config = dict(
    train_examples=26041,
    hop_length=160,
    arch='crnn',
    norm='groupnorm',
    activation='relu',
    kernel_size=5,
    stem='single',
    widths=[96, 112, 144, 176],
    muon_scale='spectral',
    lr=0.039,
    momentum=0.95,
    nesterov=False,
    steps=700,
    lr_schedule='wsd',
    warmup_steps=140,
)
Rows from block 4 of a small CTC audio transcriber, named by matrix and row number. Each number is 128 + 24 x the weight over its row's rms, rounded and kept within 0 to 255. All counts start at 0. Numbers have three digits each. After the name is the row's rms in percent of the matrix's.
After each channel's rows are labels from the 100 clips, of 14976, where the channel reaches its highest value: "loudest" is the band of the loudest frequency at the time of the peak. Only what is clearly more common there than usual is listed. The data: melodies that start on their tonic, played by one synthesised instrument. In brackets: how many of the 100, against the usual share in percent.
# conv: width-5 conv (model.blocks.4.conv.weight, 176x144x5, each kernel summed), inputs 0-143

conv.154 090:143110116082147077141145092161139103120128132134161119111127078126190141115144127122156120126139127130176160128143138151146106106156130115117120120143135109156121097125147071143108126098151137128114149098119084103121156147106112105170088133106123122124137115145143142121125156142115187136138160113116135150175150077064167100133112122087121113102153111098109169143119080135123096109130137123154131168149113124091138091146105125117162
loudest: 250 to 500 Hz (73 vs 22.6)

conv.8 103:115156127124109109121130109104135131128135156124140104118115126118143093100154113127160169070161170127113126124150103148115111122110127112056062132119119128116109143114103159095114098131111055157120149184141139127161093167104151102117158131138115164136143134114172104110110104089149172105131146146137135127117130114117166106160123120147094142127137098106123108132095123173134109103122083172141139145144122076118094125125124139155120
loudest: 500 to 1000 Hz (46 vs 22.7)

conv.145 106:161157116123108142114114116129145119135139171115115181116086129170107145131167174145132158101121075119119101189100110129094126095115104141108103134119130150166138150153134147112133139162107147149136124117116146076124092132133133121129100112129118116201049131105089131120160138098130137166111120136112109113164102107123095135100130128085163115113137129122142112128127158140112102075112157123114123123118129115117133122164102103110179
loudest: 500 to 1000 Hz (55 vs 22.7)

conv.63 085:104109166107111138149159156123150152138164140136106131124109141088144140115153155140135153153095131153096118163102146169087148101127132110153116096123154152094108127131116142134181109074167140150113103152136147092129090143099122149118104126145093106097098122187144121153121134099094106165125124146118142127149184153087119169164143127179157129125186153127158106152128103120134116140113125158126140113089134114120152135112126152089138
loudest: 500 to 1000 Hz (48 vs 22.7)

conv.26 096:119154116066071159093157131128131136155125093118141133139187147122119110153138148177147132129069107171107171159116135155149162163118160157130172137115094105117127112133101141141117131143117156128110133109118113128134099089082111147120115111148158139099157081118132156140118107110143140155138155128164131190126118131102100122102121127171147106100125172114095131097133150115102124132120139123111155101126122109113106124164171089128133
loudest: 500 to 1000 Hz (53 vs 22.7)

conv.85 095:112118157115163109138146129147077071098146131109121171131138141118138146092127173094137139131212126109135122164146153155162127113107158122115132109155109098133124149107170100122143111136130119145140098082127108123171103138096132132111149161136117132128074145134092093146147122136124132161132139115118165104153133124137187138133129154157106076158158139149120146136132088086116157092119117164109136122115130161111101105104160134148156
loudest: 500 to 1000 Hz (46 vs 22.7)

conv.29 096:128146091130146155118158077122097120147176123133117135135122134144118124135129144178145126108170163120137115088132115139099141135145115140184137126128118097132142106132129118139126106144141109156154137096110118103118107111166124140122100156123156120100109071122116142131066147120153129132136110120135143138151133164091106193152117065140169133116133142130101136133145126145103190076144147147082099147151124091143105165136087124138179
loudest: 250 to 500 Hz (46 vs 22.6)

conv.88 109:139143102153116118135153116138154124139138156117137133149112124126100125144115156122113094137110104086135135164112093150118124171125112162131104103147137165145114084111144117152118154132130129135167099144107052150148132065158125175130129129130103133141142158136078119183133116106170093129108087101081138118121171127145127146139104121142105141119142108097158105139160114147092116142108065172149127108141124157105108150088113138111169
loudest: 500 to 1000 Hz (62 vs 22.7)

conv.41 094:157127121112113140169152145166140124144136075137155149130091133076138128120179149127138136160112158088121125167123090160100136169093115131144149123119089194093122083126164140102113123107115119120150119172123158092126154126150122125162130103106125147127111128121117151160098150117161142148155143102169126135113147121129124126167113141146121155156160169156124118142173172160136118110132114179133123140111143181107124117120164166129134
loudest: 500 to 1000 Hz (65 vs 22.7)

conv.56 107:115129154152131168121114100106089162132098088112128161146094103079155129167132135132119120138119131108120121116126085138091118113142134126120110103136113091127144112119095089129096139125130070128103112122105157135093105153116098150142100102123126091079146087132132106134145139089133200197147120134126135132092147155136149092148178123151160155129094147096123139083116141147173118114133126104119108132149133116150162097137160138109121
loudest: 500 to 1000 Hz (60 vs 22.7); 1000 to 2000 Hz (35 vs 16)

conv.147 102:112118113151163125094099108097142146102138126129101138089130096093131131113160167104127135112050116101151124100111099135098165139122109124111131126107110121122107080131114111158171117137171175124104141116138068166107148143156092085139142144088133110109111137156108142140101133093106175134105129115134103111117164148167132104105086094121180121133115094147154132147159132147124138123115100105153136144121095114160157109135140107113149
loudest: 250 to 500 Hz (54 vs 22.6)

conv.132 112:092116148175095171112156135147169144140146117122116100154125149140143132105188147116141120136116143118137128183103097173128139090102122104124124122128097123136158095140120132112153138104121150137170109127153115134107125139132123107130133130105154111072135100102132156107150149103101142131130132166131124148175168139084134109133132124149164113114159165165133096115096109114091123135082112165124122148154135189072098158151158088132109
loudest: 500 to 1000 Hz (77 vs 22.7)

conv.47 101:180149133167121162095128135075152105100105102119117117155121106105121141105156139112127145176098122088110128135131141144109154097150121119107110133129148128116112142134130078174076109149172129102191137144145154121102126116137135167111139107128132139135116140125126185161103119105131127077117145079093156142101108123194107098125151117143077136160200140122136140119131135136124113122106137119148119108152135129132127120146171127114112
loudest: 500 to 1000 Hz (61 vs 22.7)

conv.138 104:149152099135124134133190160106108126158135154129104086161134144094131141164161130186120122119113146136135101159118098137158123118166068133136157114121142139110166134154105150131134130095107097130121130127124127097117108171182117107091103131096107154095086108115127129150168121099101158192116119124160158126112133104160105109161113133160160116143129176106111122129124147137148167114124158077120132126145122157123121117156136103103156
loudest: 500 to 1000 Hz (51 vs 22.7)

conv.77 111:163122158153134139139153134112123148133118130152097147165119152038145124115175101131117128127137159131137136150098110163114146124135073154116180125129147162153117104132116124130086115121061172131167118126148136093139129173154131131109115143129136152128129140131154137142154101106122128139136140131113143112134168099102041145143130144122125148134145186157131109126121163103149110135091085116116105122154114125087118143142135127145168
loudest: 500 to 1000 Hz (77 vs 22.7)

conv.72 105:113159126125125099112149123107092121140134098141172105148098131113101157119127132129118123134095138100114162147140132117142130147118119118105126095116157128141111095100095148174146098151086136141060115135128144138142117147162095067151083129099130130118128148117128077110078101138142146128101145161142118147123159095121173114112124185124127120126151061148141155136130153136093144172139132156146140158123137105147106084097082097125150
loudest: 500 to 1000 Hz (59 vs 22.7)

conv.62 102:124115139133117186082097114111143106108150145119112127156112118086124124140147146098123116113129149134136144098097086123112129122122166149126113128111176112113121084149134156122135157096112091136196168160124160153110113174122101085108114121167101166081141085124115173124124103175094167108131149108116127105102136097131100132127134107129098134166103143128129127139127138131142109123110166119119129112119113074118081108087133098092130
loudest: 250 to 500 Hz (66 vs 22.6)

conv.30 108:118117114199144163182146119140118102127147127159115130112160119154129140125113131151112135172109098178124094137135142158126135081146116132099133139133077131105109069118127107155158132177176110080103145101137087125110133117169146117101099129138102145115133124124145164128109127121152177119120139076123100134115142132145107134106135107142166140151114120138107129127132127153140162082123123089151080169132152105127133118163148148113174
loudest: 250 to 500 Hz (60 vs 22.6)